A small image classifier, trained from scratch.
Model: 3.29M parameters, 32-pixel images, norm rmsnorm, moe top_k, num experts 8, layers 16, width 160.
Training: 13200 steps, batches of 128.
Rows from block 3 of a small image classifier, named by matrix and row number. Rows with one number within an expert belong to one neuron, the router's apart. Each number is 128 + 24 x the weight over its row's rms, rounded and kept within 0 to 255. All counts start at 0. Numbers have three digits each.
Before each expert's rows are labels from the 100 images, of 14976, where the router gives the expert most weight on average: "top examples" is what is common among them. Only what is clearly more common there than usual is listed. The data: rendered landscapes of hills, water and sky.
# router: router (model.blocks.3.mlp.router.weight, 8x160, trained with AdamW), inputs 0-79
# up: expert up (model.blocks.3.mlp.up, 8x32x160), inputs 0-79
# down: expert down (model.blocks.3.mlp.down, 8x160x32, transposed), outputs 0-79

# expert 7
top examples: overcast; fog; purple alien crags; land: snowy peaks
router.7:176140154116121167108129101141136150105118123203100165125126151170139130089131144140131161095150135116165166106148114090121112100146182141120167139148131152095142126161151137144091086120155106131093128127114122167106098130142154101172152123
up.0:109100143116137111122118129115126126139119148134163114128131193074122145142162088120084111123150146139123141055150075130082094135118126123117113116076140143112134158148099137133117153149110131111155103146108148069154156125138129112111119117
down.0:121163126142092114130091164135110157117129138144126119135132123155136123123174140129149142146159101121136114168090126135141136110115126178093135126144135157147124139102141096152123149145123160162093151115144148145113101103179092123157117114
up.1:147147118134135123158110076121105143113148126135154139133134129142160175128112182112143145097102198146137127110159131111135124150095114143142161133126146116132111113141122167105135122138099129099153156142129064090162130144154099175141157104
down.1:114129105144142087172133165112157117145119142137089117132128147134140121137126119144139140148155086093078155148153133145097137080164145100104135147169087142156141125104123179135118149134178156144141080137121158201139136115119108093151110108
up.2:135102128122141114157147104109137094138116137074117108086131110138127112147100081130113082119122129123132136078158159127173065154118093111159071117144127103132131100181137116097145164124135186141154103141160113107173127120159109132175130084
down.2:114124144135138110140162105112152110141162089105166146115133124161139157133167168187140175097116115133160105160078106103054112168123154132118155133164071111152139154114166144083112137107122157155119143122147120205107158094149127159142127140
up.3:111142132111133149140118139141128155110144152142132101144130081087155071152129177107134082102123086135128136129166123099119150135116131104142131187168125130140151115082161119120129127151170148098174115093070154115113133149176101118127089114
down.3:162118140128131090123100160118152133096096114124137092136125117136160153102132119080109132129089108132182087121115108102140119144119166156108154159111116120100132090171098126083105145136122129136120146148134119130146109153168174141155092137
up.4:086124156155156130147116135110122090174103120128129137115140144148114160150124130117094150153096082151096101129142123098093164168127081147141170137155158104136115130143125121114105116135124187133101123093157107093160151119127118126084103092
down.4:129153142099125139152132096102114158090170098125149147153125099148148145075145101125122116117132130103147107102145116112118157167124107126108117142107104139117133123114123147112124167140149082163143116137131164113115070154102094143205106149
up.5:134136142141110180158153143154175141120147102076165142138117142124125099116100089131097078096158117053103094101206137147108133143125106163178139115150135101094148127127133115183112143134128143098159127100125128133116180141100150124141114110
down.5:145103149136132035106102132129066081122070145095131132196139101100131105121116149123134138116141124140150146121113092119112133133132135148117117128140119120121109141093132149087138136155162126127125123164086138138118152139156136141122124142
up.6:134146150154137134125102143119121121199126127115155100092073136152117134118126167119142139157136163165103131130111127145159131112138119110129097124126158069189107152161163134072152128145147162174143135123124099135148168131149125127141101176
down.6:116143121114135109172121096111124130103182112126134157158170106097167159097075108101172135136080084150145106092123159137138121107119139154081139095135141153126133117133095176124133130118138129144122111124136135145122118098136151174132106072
up.7:130140111120130090122122121125111109075146157096150108170099090075138089141108122109118114129115137154142120094150104104122123154121130102110102140141102115152197130125119091078166136099110111132136115178162123120114089130104183133122048113
down.7:181093138157151127124116131062149127137138122121119134096149159168121168100137141123096175074128147139142154150095143143179127136112117128144174109126135119116118103124091167124102121135105109136126131130151137119137129166143143132170130100
up.8:093116182113160115122100123105126124162124134137114134090151092144122120149156090103148129125156098146124105135155138137139150133146085136128130105144143116148141128096120095127166081131150132152131125126151133152144110123078151104122140119
down.8:143144105129059141118095151147142125131128120114128105175186153116127126154144173147103158149150097098122121161101138102100151183116147111133122184156110116136085127122107135119120125148155123149111105150138119170170128148123082157130138153
up.9:185123097113153141153136093150127131099161149168170153152122118161123117130123134182114110192133141144124094107181137150129157113097135145102138133110114148103136141132107159147132192112148130092136129141192138092162162155139113086123122105
down.9:111150154156117103086078150100137141150149090079177122173098173152127130102121166098120130125158118102116172134140119145065078154132114107094160104174134177137136134125113133120088147146114123106136151099118123148101109130156102118132131142
up.10:104143118117092120126121121103121091108132121150139094102113128136135094147152143115120146171125188147080144142127133160113132140136142104127068114105113116130091142155107124107149120107109110180108149154087146140160137125150119107138135132
down.10:120103135145145147151140133165124146172143160104143105136143137130116139109088121178096173154122189120103176129144131119146097145095163135079110098121119108123145139119132136153104150128084137104108183104142106105105096145131097139088147135
up.11:133129115127130124118131116116150089146109165126073138122118130122160098155131109148142138175102130160117126127127131171120115188095136127115146143117108109146154193068126177128112136147107157150133136133168105125146108114103160143151112136
down.11:143144150136111113114151112104152151103144121106165143117122115100173113089119139146132103111148118144141164095116139129087159090108110086103157127098142134130094094190088118118156177125097076115147142110106142140163169114135138157117115111
up.12:153113144129127106166136109165102152101112116114144100145172121093103158100143113143142088108121075109118152132132096150167140126138122122104120126106128105135144100177118169118137094142108125118116153130132105112120139141075135094123163112
down.12:132116123124108146138152162141123121092130127112134133123144106112135149118126121111144151094124135135133131132116101108090111176076141108130107144160140171123088122114126100139132161118108116113092105105127122093112153123147124102161135150
up.13:112120127140156148104105145104125090134141153108146158105101097144135144134134100158104114116127187162152134178117107154124141084132152113173158148148101142161152125111106166125151133101132111129140088147124083117145098131097133128132112123
down.13:153126128155137124115143134125151099106130142125121131106116135138095123090111146147124072097118073129136116108145125136073146103112097117151151097158115157109143160099105118130132143148108164057128156121113123138108173156086122145097100123
up.14:135123077144102144113146147093078103137095140162121145098119175176118110142128112112108170151121116161143111109079109137117102104114117169116135061097133154118145136140133088136127147133080152124115108109118169088112111135161073128113151133
down.14:110106172104122090148154103139142153111073143190145151143094152125128123114132185101159137145092121102102102169131113165125121091099074127124109141143102153134140137094114124134141149122104140101168151114141085140146171110161163098122088146
up.15:155129105159138141111125148149157151125093144157157150100104112123115117152129121142155098093133106109085160148147045145115184097090088094123114119150136104126096116165101130127100153153109124137138119122111138133138132135144110090115166154
down.15:094118143100116149174131171137174117162135095070111119130120108152121143140119148130134158150148084111142102084094088105113129089124126178180162155132162140117146129119116078113102129139145122131166132135144143064094161138123143145152106124
up.16:124150078151104142158081135102106125121137148121111125144117143144134128158121128134143129112150136099137096144135129149190152112131138089156107151116070094126042113158125113131107112100120115111151125143111183117144166120129165089130169137
down.16:118104136131131111102156129176210127172169102094127122130151119119104144164152133164148135126141144169148127099134154098110080125117148128134138134157144173136171140092107124161147102140098152138117145112124108118115092131134113131116133114
up.17:114110116155132137170149080143101144165162109106130091106149121136105133164104126113143112181128108138096163094141138103119132169082144157106113129099169146127127161098106113123135152126167136102120119177107136088172152184075132118092144112
down.17:149112161131103104093161112057146120100104119129134138154100113109157151138151144131153061121132128154118120127150098133108104114160142122131099140158094138101165136173177176146105131111103147084147139140140112161120102109166103140162086096
up.18:135146089109137163135112127130103104133112123106092137110079119123119173131135129134150092090127120135096153124096128143128144181139133103101122121103173137130130104100075115128115095101115139121105107133147163072132144163130157128182082162
down.18:140145146130103163142145147149132147111182163148141132072125072159107122120115131111135153138095108114139095125108095113157096132124131124147138152075130100136132103139148138086146150135126156123112121106157096106092104113103146120152121137

# expert 1
top examples: purple alien crags; overcast
router.1:152111154099135183104123101133134140111130128186112158137134153182142143097119136139147154120152135104159169093137115117110110102155185141111136157129114170086140131157158130134085095139146119113103121120114100172112092109149136106170151119
up.0:117134119117132121138127105132150110098115145137105140140151125095128148172124118140156098132119142078129095111182136092141105126124121126113157152134100071162097110130122110060179096137114128141124113137118092157157130127146132183158124072
down.0:147087173130117166166121145147146141134082127110134136142149115125114133125139120119130107121114153192142156159112090113123158113125155133149139170194101120115129170138145142155112155120125149112133151081126108131130085098162083073149126094
up.1:177115157144165121119122190109095128123143121124108127103116096117115145122107147119133106122132089070146109115119108133129092116144168125100162103068088117111139147088124104122122130146114155127135074138101134112089200149132126084085115126
down.1:134102134118144096134144146139122146132092166131094136105132127116094083098171135143107152145107135120120117107082135140139097130104127117123118141144132122147082126109105146139140136099140124101160103071086083120130070130147112142136121103
up.2:186120105103110132108126100118118137114070137119139106102142100115121123123134080131152133128116108106130115111190110091134134132136151113109131151121084109106117131128122118148152150141158176065117098169165105062097144148148160128124103077
down.2:086108150094162129126107133124097147103155087109140154148074138144105148125147178163110119091167116124123121103087103162101128079092078168102133075135125112129131133128146128130118120127055131150179115129106113126135102135126119142158126140
up.3:122110112096103097153174146120150125122134094151143116157119152120168121130058115140099156117155125142144148123103177123115096130103111114089129101127163141117139118108148152154094074097118137155155120117144144118175127111134119108147110149
down.3:096148137145117107091124122138135101124145152128086113114091145118116130151117089127125129123120084118138113130132132112139138105109155178106105121133140124173164132132092137146179134168130116145149143109139062143115082142132175124136125104
up.4:086127126118098142149094094109183112170137099111146103146147083137153111099121124126166115142122135167146115139151148141074130167142156129129119134123128107136098153093133103155131117080121140111142179132120148083138106147123100090110177090
down.4:146127106131140130118129142143122117107175139142106163160129152192080100104126120147164091096111110104141154182132153109141120134139153088134123112115076109107142150174149118133163127078130137123095139137152097105181147109126158120149114134
up.5:095121115094120160139144125139170147127138138103151090094148128102135104150129093134140133101127110106137105131123117118107159084122107135140148187115056140109101145163121155108133108107133142098156140140130135130088158102132112142107099134
down.5:085144166130128149130161113139101118144154126132124124151110147150127124124095140174135093171103127121124123126128091129114144146106143114137116117153119156135136157083102114116139139163092098133179129116149088128159115125118091146107131138
up.6:122139118168103139121131125135181182122131147127121138076143113132158117083138115128164119165119091126102104130140156132118132155118109150150101099102119142152154186107160129130094106170124115127105124116142120143107098132154128174117132125
down.6:108119113089116112140112094157143105120083120142118091102148136122145115122111170145113154139156184138119156142127132091114121093097120153106130159142166116119117087138110152092101099140140114150140150134135112163112137102119197145145126080
up.7:110148113109165157119133109164139127111160056139136161114082104112095148097149144118110126129147126156153150121112091163131157150105117143094137124117128140125154141109110115141142101118134101096151139148129168168130156141119151104116123125
down.7:120117126087094069147126119117163110142142110140171152094131174123117105171121160139126111113139175146073135111175148132128093124113123147159105102137095142155104090096095123132116102119143094165082123152106113092187129107105112106146111119
up.8:147122190130095177105150157132138114119112152117136130081142096132109143141137072122120138108126086109147147108084164122185140128131125157119116167126165093134109161160122149088120161138136143134152156134152153153121122168122131128120147122
down.8:144131129190169135127116095138098121113172153142136101088119143130168100115100153105103157143156135104163170208152136078104147128111116145134119101112134113122142116104127121135137110154112119122127117117109134168121124150124100141145101110
up.9:170149145121134145119125175107125136132102114151134138132109168166127131153119125125153156122134132122103117151130108128111077084154077124115087111136161171117123157113158121127143143109125153140156107099148116070057139127151118127105132084
down.9:112121150116133123097143157089121154136169118162098154169148120095122135129148135145120122117124068084163087159104144139120144108116097158164119162145146066175094123122113095099142109125154125119121123123096125147150106121171079099152076126
up.10:111146096129138117128143167096086101130150138131137104125174115114118126117122129124129094127136127121141097076144101159114124139131121141148128143151117149127120108150138087151154127103136141126166121133152140106142162146099111115145110120
down.10:146111139127139111070082122140181121096116158130142148165093175171119098127123151114156114136106122097123152155096144132170120081134102167148132114127154128146156142127154129110122103146120139131093160145109087136128109138162107135116109102
up.11:097094146097121106165121129081085158140150157143142123151106129156140096135121141158130165164156128125095125156136142138139122164121109105155100143103117083137106138064131131141131132118140141139119123091124127116116128135109109106134127115
down.11:152113137149132153136138149135162114134101148118120123123143109162134145120098168159099122110111165115118092102101126179130131099142152096121146087130113121137117103144141089112115187128155089087140144129099136124127130155169104085134133084
up.12:128119083128155135133165104130157165132155162124112110140144132126124150105095100095135147121100110127152104075185128133076166118111123156166111145101150123105098122117085093119094094125102165090105114170113103132123113158127121127132094156
down.12:094132134135084123086113123139124106114092139101128138087112133114169136144090108177087135125134158166149129152166119120144090124131128145143113143125154150172135146181122121136177122131101145134120168133126141162127134126108181133093070113
up.13:154152090158163143110117153173095105156139141100123098148107147117122131148194116138087128123166124200088136175135135135117127126148139133110106166088140136133115096116078147144110119166131121109112117112123155170125124165129117128133135153
down.13:156119127064130129096092150112154146118098120116105128124106071146142100089145090134121128131122147106133124137152150123112136113077102140118167067105126109128119108105155102101172121099087105153133142116158149146165143130123152139119138136
up.14:109120118122149172116092184129143096119143128130135117128162083124117157172104117150107130133166067121108140113141131114147158129147114092118149122092153149143104085142140122088100084201160126111123131142146104155166135128125082093129108144
down.14:152119103128128149111159129168129124106098103107137108125155107114139121101149122102099086150088098144078114142123086132144109118098105197110114122139086135159118119106141090129076088139177116152123140142097154128139123119188108147117140145
up.15:124178101126064111167080147120082144143142168123107130128110131078162131137087194117118097170127116166110139131158153124139121118138149076115111146164123153150117150114108144111117151131170177129155109131146101144096108152085113090115159115
down.15:102110143127138118126163109127135136132158147118120130131079170136117129157094124092106097109081157151117149148116122098107151113175112161127166195132152148130120095206167146138118135133121136151126108187156127102128101133181079132151092123
up.16:084131176134118151141121144123131136139113161112160138066103135101140128108142094147106133148146139128088145148143140108125142134130110171116088105151123104100095154119156116141107148127110139138115104086148153183111113105103114160159143096
down.16:127108131134146117173147145155107152088093128116111099128139133100128115170123142129160119156132143147115131117169095082149156151158106112105107158113146108143141148143120132093093117127145131146122145098131155121107151165159116099148109108
up.17:115094102139129156124113129129126148168157169136159118138110134165111096154113097104142109122109122084094121164121122142146141137118149124146153141157137154130129094111097107105114104116116101120078132128152091127093110096137147135167147181
down.17:103157158162157123090146141170119108102120121119183155148160113086152140118102113161126127116133162123099123169137111135089147097082099137114139170120138109131160097115111147111120078156150139134160125141093147172106133141107126135127123129
up.18:158129136154147145138166118138122131142123121098118139108109101184083116120122129121120105143116103138091135138118162118189133137140121124181093110143139144108132153086135125136099114192101141075119101111110115137165155100151139135164120120
down.18:098121116133138094085122135124097138170145099120124129111098108181088107118082090107117151107133116141114132111123122125082123120145136110107136123092087119136093138159144111112148164100146172134151145137107111111100146158164156156144129106

# expert 6
top examples: overcast; fog; purple alien crags
router.6:174121152132119160099122095139141147106112127200106172127120149175139134098137162136119161095126155105155167123140117096119105094140171144108170136151123153103150128156150121142097065131156113130115134126096110180099105133149157095171155127
up.0:132118127164144122115107105158127085133147145154113142141160184166151129129131105142114104158148135087101099136147164113089127169136063152109099118120138155124131095165126107142125125112094144094151155112138149150133151210118109105135133140
down.0:144152108147143104152119137126143125147124126138112105143112183120135142127117096151104170105157091168113161149137115138154124124114104154099123137123135157144117124118130126166127172120092104120141144076137103111160157160132197086098081110
up.1:089149126127127153122105113146199112127130133091100140165130159140102123122139142118131099131157099091116140129102102139167113121127110112149141171124161147122098132138140098147107087159090157101115120116141103169130157108119173116147129126
down.1:157143098113129150130149146177135145132160100140114120174078094110088124150109128131140112134119118133141149096121145101100124124149152133186138126117143046081107135122108143143153137121151101075171104106132107094120151097124152132080142143
up.2:106125128102095097129103114118155125143138109123118118165154142101121125106103110123142048128136109126144125134151142112160163121135135132120137106087121110128121136137133099156125129147106175146176157120154132139162154108137114139097154102
down.2:167096143129140152152149134125124154142144145115110134119101130143130100127148134150101160122135165122109069095122129118143155075109098112127121111122134136116114122130112114109105099155151060094141101085124081164147114075101108105083102128
up.3:146110100134150105145096128130091134145112108139118125122169153142125131138099109100136161114117113171121131164112089134166134114065125157142148147169138098121099180099129128156105158165113125102114153152190138131174082115114103125149115167
down.3:108114130112101126110176135113117122126147130126129159152092180175142110161126152113065134139111083125112115111185133116096150141145146101118136150108115135153087120148118138079137120122130123157170088095153140133096124134135113154164099139
up.4:094153107103146109180092113160142108167131104126129127127113143117157100146127121152106119133138109220129138139072114164124111173179160125146108133121147108127093134105117134147127128138163074118132136143144114133122140143106099105130158153
down.4:092106137083129118140121152125102104108125135121153155105115124116151114130171130096107112103116089127134153129158159102109104084136126099106199110136125198103144153112114145133146138106110140159107130153140134153114139108126155114143126114
up.5:133112146129092141153150108096118161133122111119120092108097084146120114137134162139141108104153078126113129128157140157142125161131120080152150131105090153138133089101183104125130151121113142106118108138144122119127095128108144142142163159
down.5:164124129111131139115081194102089108153133129137119145088157118097110154100141164131132141141092094136145112136123126117136090125106168165110130122160151111147129159131105161150143095100126152083116129164115138117127147089154107093090100115
up.6:144125125140099136121139137155134156102137162141130117118131091093135096124149095132121113169110110099126136133149122147124116171114096147169148160151172070145160141137119105161139130154178143118116096133116119131141159128114142132126136102
down.6:168123119118110143075107074157125105089130099099099148113132078114107162125110120118151121100184113116127095114113116100115156123155128154111098174077165133140148139121096144123106153152071105140128113133100074056094104137121127178123134100
up.7:165174136181113128117093203139152173089133124116130080128175116112070153175113102130134151086149119159149104129135097142151158130131128131158133097148161144132145145126144111167143133122114137156198108107142139148151088160128143140128114133
down.7:116086081132090150119161091105162089148121152123156113143089166094130089133121155094116133150110108116144104098123091117108160092132129144158102154076145130117095140112102123173105099098143108112124140156147157091158119104129115116117172118
up.8:130116118160127160116157125145085150141110154183158105122156136161137105162176123107098140146134125135135152149100150140146120093121111117135124125121120125131122165106140132161119147159163119146113120126181164111145098129087162093165157126
down.8:081144078150105134124116133188135116136116112114132129122121120110087123113119156105157140140115136166113133088138102172140160122133081144138107144147141204147081104104094094129166120110125093134126143122130123134130140153176146122091142168
up.9:133126126102149132137138107116136143156074120147107139112111157132124115123120102067135113137099106142116167160090166129123147145113124143111125093109159095129135115120163132175137161112157091168152106168111201146111134149102122123158104084
down.9:129143133096160173115108121105092148106129122127117118140119111135133159129117136164163138099193158142135127124103150131168105118128148107140129171138145124162094086137135134103131092166120140141100129096141167125119124111163079150190157160
up.10:110130131106124090146136100145124094129064150110180071143159162139134119133113122123160125125132137160126138170101112141144170150118157129146130092155109069119118135167078134134094158146175144133122127133160151112150096176141128143132148163
down.10:096131130105127184107107139129136184161130133116179086135117092153171138140099098148112156125101108075106132116138119100093107131144131137127144204126132109114095127135178143100146123120134108132132134100145126143158144134090123097139105090
up.11:092153127177101128152104113186131130134130167093138111117134133151146112139119144125133131120136090137154113119154081163132128108104128120131133148127154107103135131142138118117120122115154175162106140132130184110073136136112155175098077133
down.11:118127118091134142117117126140078118133128095173095091124125112090094080132106132116175113151183170118144144115145137097117141144156113137134128127117136102142152108084142115137133138108102109095167113100169125110126107129147089133143135122
up.12:149132140111142099134111106101132137118143128118143143131150114104098164157110140142125088121129103118135099125122105115149157143123100144117141123120135089090130112115092113107112107149137131097109158151127152111152097150125112122150110157
down.12:125142125142144131083158124155162117127089137155152133157093129137138134136121142118107110136165138115179143134176090166086153076089168119116138109157129125141159130134173118151098146107134105130136120139131158099125141122153112111112144108
up.13:105136135158079152145116130180131119092121100135140092139145096155095139113136134110109136154130098140157094089121108122144142126084163136111154139114121101120098118135132141074124084138128127156170186113119122080115134172140130122169120176
down.13:101145170134129128136098161087160131172094148131106123129117127110124126092117128118120121097090098167108154154169115204117152137118113155172122125120153168132109084115121122144126126111142131085103094151146109129137158100135115120140107126
up.14:121109114126155154140111121147133164134155148158094099134119120145132133156118142127116121128161092127109171130168148132161149146112118139167102153123136142121156135104123096171168120165122134141126125140078130167159152074079126089126150088
down.14:161143176111116137160145076151157126105098142096127143114141169117127125116130088131132155092089161100135112126120154111136134120111186124140101106104105137147116136142116099087104124089119088151097138123090147122114135134151145133138142108
up.15:144151091110056153105135145139134164114138095122149163146109130094110140118108160134149117095110139107135152118164101090162153152107091145131131109123163115135168162177148160117140150111137143096122090101153097101120113163100152120137152082
down.15:133121095089141154109074167165114162083116140099137146120103102136127103151108123123143110138137075128103124129125138131116101104136159134110115196130165111141141132116124142136144175120123139090166167127121122037119160131155100108113131107
up.16:096124108130112138132102157131090106149140111169114135149105152109135096108134104119111132149154140122115131083132158156087112132160120101157117158171147133086127106151140121145153116116106117110172110134162172138073150092144084129178116166
down.16:165116111187131112128176152086126097168129142099137154112177177139108142117105135146122146141132139146113089123139122103116137101102136102118121101148127142119106146148169178121163120151107141115132138101127159119187150134109158098136109090
up.17:107131119100155123142128112086105130137099131119155125105161123118124141186128110158094143143110096134088172118165127136117134124138140146105117125121185147137088128142142129114170121149134139148113171137117096135144187122124151123132072097
down.17:115108132104110123156129113155105137155090096121135177125115139134128127073141140101127122127172131106131128132103128142124093132117165086132115162090106098080063111059155106145147102125144147106144120147118104143122104131104114126123134126
up.18:106132150149118130125131155147152084157102135122099137112148154137106124168102112141110066122137113158110117136130122128106080153180143129166131131161151118137141098125136103187166123108155135117189110161135158145146137113098102114130116094
down.18:110085158131095095163119130103113145173126122151184126166163136112095117128157111106168165133158132169122137108120136140117139109152094126155112130111127146077105168100122127104094140121083130112113128150143130138127118107143114135071091135

# expert 5
top examples: noon; desert dunes
router.5:114147087104126132123182124094121088176160136160118133129167091093141131117106107134148145117117155137116166132171142109124114142145159147138145141145152134136062156100098159190124107098089150122102132148156149136138179133149111096129093076
up.0:139145112092121165163119161114132073103119161124119140096114092156153111129115171111110171169094139137118127134179139094114139178126160140118120085098136149122105141094126081098127130151154149101120118116134155143162107096124137137134136118
down.0:106155203158158115118128137128131161138109153113122103105150141123137168122157135117167079132134117125127137091136139112100119125091162118162114126151100099111122144129150081123097081141118094191128135126118107181150125143082127128123118097
up.1:122138141081130160137129156117122154101137093100108124159126144124141151116136147148135132101112140126175105147152131126133062084146134108118120134117113129114121138124136110156109060127138135127140142113125120069110085144131125170120153132
down.1:100091148092099126146134102114123136095158090123142142141111109192125100115118121161106131130095177088122113127100128129149131091135144155139169163119103152184153159154141111126120059117175149139123148124130066095093084159112165147157146134
up.2:150123091142119141124139078170094111121141117126134088105132122147101121116137159095108118109163113133145131102135157115163130135128117142188117111158106136151171087148128096123146192074105139192102110124137113159143157106146087137095106131
down.2:148107113106138114129136163137155151098126100102137156153158168137154084123109088144133146139100136111141149125124104110132080086120144127111095160127133137058137167117121133120129065133141144111131132164134184090120100130120134166130145124
up.3:097126132115109145129100123129178045141097138138120129164112187127088143129149117137112077139120136100143134144169122116102156127086115096138103104129161120164139088109087144150115083096153100103098161186093127140139151164192162107134105124
down.3:164133080141150120115121115149105138134151148132176117110130057118165127136111168106148126138165143136092132114145152128130118120118161100173157151110138091160163098088097144126104188132081174093144144098127092060130094133078129108143129091
up.4:116099143102160129093138142144133093101116123160110114167152120092078155174105135092160131119131120149103144111145146148136152113074097164102144124097140091143109157121104114145124099147077132124118142138102168112148085107119109114138109099
down.4:080126102146119141117104170148143086123120158082159151121152091143116088123162145118109062125134116096093087126107084134159139090116116147116145140097143179135168110136167182137117141115102131153149146111119139146206093127124145176102146126
up.5:127136113118145123167099100154177073083122147111133097121146139118104094091105131179151125117146078150147159128092152126160074110097164155162108126115115129137109103126156155140149113119125112127141137169104140103117199101150135129131119132
down.5:181099132127133115144119136116168126131113117168124155139160136102108115117156114099119140116125135155161108108151143131127165133117145132133145088101133164120197163110167117135114109140097109138132123141136078095137088096138131146124139108
up.6:127121137118141130138129156107132153100131131115159102156151126100120137099151125201148149136120133102119173179143126132143120124147120111140153151097078106116145137158132120147144055146156125136115133136138114080073103133106130158113135158
down.6:112093144128126149152127113095168148107138118127131111168105130179092116138114121159107154147107125119149160144093122115134117146157114128155137161121153101117167174191153141161131109123123156094157101135155090113120102125139132144141167150
up.7:094111115104101141129116161137147065122132141139101126145108135075117122144147137131141126170119150130117139127141122122100113131121115092102147111121173087144141162118079129077183090167101106130143134116105120150180169119133098130140093113
down.7:115086107150139121142137090143157168112104123127143103095149103123151105133137131095165129135170121115119137130116146136153144094129138132135121145122142120133107062137151109091104141091114187099131138077074131142140124125086123078139116124
up.8:143128091138129125118086133130157149111156163097141186095125125085112149128139120123136096125137073155146108110080135119103120123142103141147139112157103102088147106118115135141115131101086132100138132143107094126104131110151142142096136130
down.8:171103150143168136133095139121136135124152110143101132149101162171129105119129148118133157143129079173122141111147123118133160120150141142121117108155129140125135169160138095094171140138142129173152095129120114147120127098072145148091130111
up.9:092181158093120137096150115117121075128114112136111118178102148105173109134160101104138089115128126118117140118136141106123165121148097124100107121129155138131129136114113120098166112125149142155161089138131139151129109116136132112070166144
down.9:108108127161077141125133134122129156145123139092120065094143113122164216135095151126120097150157116109117120128100145108145115067116139162091144111109119084121140129170144073127118165148097163111105140132123126138122118150109153164150132111
up.10:132142142125144129168133121118123161090154112091067131111133106147090113133097102142095140111142096107093132156138126126136134099131081122107124127125135119159100158140114134129121144084106071117132115137097117107140144091121095114140110155
down.10:129151140152150140112139138120136142146098105162138139115130153118115090144197131110116175129139117128150138155153140130147165174141106165119120118126122113094119136136123129119100150089154143137113132092110140175155126094177135168124141150
up.11:111107158130125137124128163087110124089106090141170140129124116162136111134068111162124119137133166152152107132137104133120139112130117120127136139131116153115110189152142102167142078151144123088155159098204135091132066110110118131117129130
down.11:089141159061120115108144114117173146117151152159129052115111145140131164105150114119151115142086168131112163157127129132109122103110091141139127139126125118177173151153159125131142088086127162147145105139115125109107114114142086130141141151
up.12:132126131118054133142122173134164103123130114128110166139121121128127155105129174119132147155124057151128089160115115091126092123107155163141119153143119120095069114119133131151092106114121131150115097105181147111183117155162124191126145121
down.12:138125181119139125114150120103111149118125117128127077115168137194116154097125129172153092130146112140102137127138102165126130067098146140146133101145109124161160083129131104112169131125099116134107138135107134149129131100102120143123125087
up.13:125115147123110163131131129128128165114112090127070131127123179154081125120144096140132161117143119081121103128145145139104104112140134186123124124128121159124168154099117103147146145090117094113115103152110104106123138046118145142134120116
down.13:140106155124132116159165087110099121135098123126131127109100106123116149140136138146121133088106117117083151132135121135159155171185064146162134069132130155123062137110132153128091122074153166113137120087150115150159142126142133125115154137
up.14:076117107154104120174164099109112096169124138113139119121111136146122114137119119168127102129121119117080108116183121154184126190131165147152151104146115144152148114124104106151181113137154131111101124159098149121126136120183116111162076127
down.14:114137107083140139095119172133122133142123121188103141138122113128125107138076119142128136133113160174115148125188168137102162146154110149121079099154180147147111120088125132175163133128167089135122103112155117126135135116115133109127111126
up.15:082130158090116132119151169132136084139096144115086115112115106118146120119105087115106111073107119149131122176115116110130141130162098117135144113081161134124116146124150105131151104145091100081120147127140117169137120101089115129104121126
down.15:115124139146097172143157149129127156189093141103100107091092148164149128122124144091117122122155128131110122103094151112099127076146113143113126111090129081116126110142125090140133152152141127169185144112077148147157123126106105144129087110
up.16:153133136138150123130110113146093081128151078151088176137128170103127092108095101137112091108134135065114143132145130134157107085114129120131132070127126123114199121153158120118110144112124159145123100146124124112090113135142111111096108088
down.16:161170124172099119151158121163135174116116157130171134150119143189125143107121112148108093137141136082117134136140128124157153104155164128155113138113118176121134090131123087115122109134153141147140127161101113111149131180134169131142132154
up.17:130141156140092134165142108147097110128103139106110110138094162114128105149144151135146099142131127165171092160119129129091099106096116110115128127154104129099110165136084126160197126126128156107119078123101142123128146122143101100109128137
down.17:103120092128144097148106112131146141118098151101083139148157114141167082137079103117151113127185153113105130123119126134098149102093134172163136094133087160150142164130123166129142158148075152155134119155123123126137105150109145162111106122
up.18:103119124110131122109112167094136105177124105140117150142121140122151120139139172126123056149093111123141099174124127095104159111135132111130069123110109076111085122160136131107113163148114136121146133103096134159152144161120093124156110084
down.18:144141152115148175101152061143157167118102153133145130086146084155119142146160152135149077118174115096109160089164164150139114130145117136131138109104125126141100092102171095095099172109173155088119158144090095168176122148120145171126108110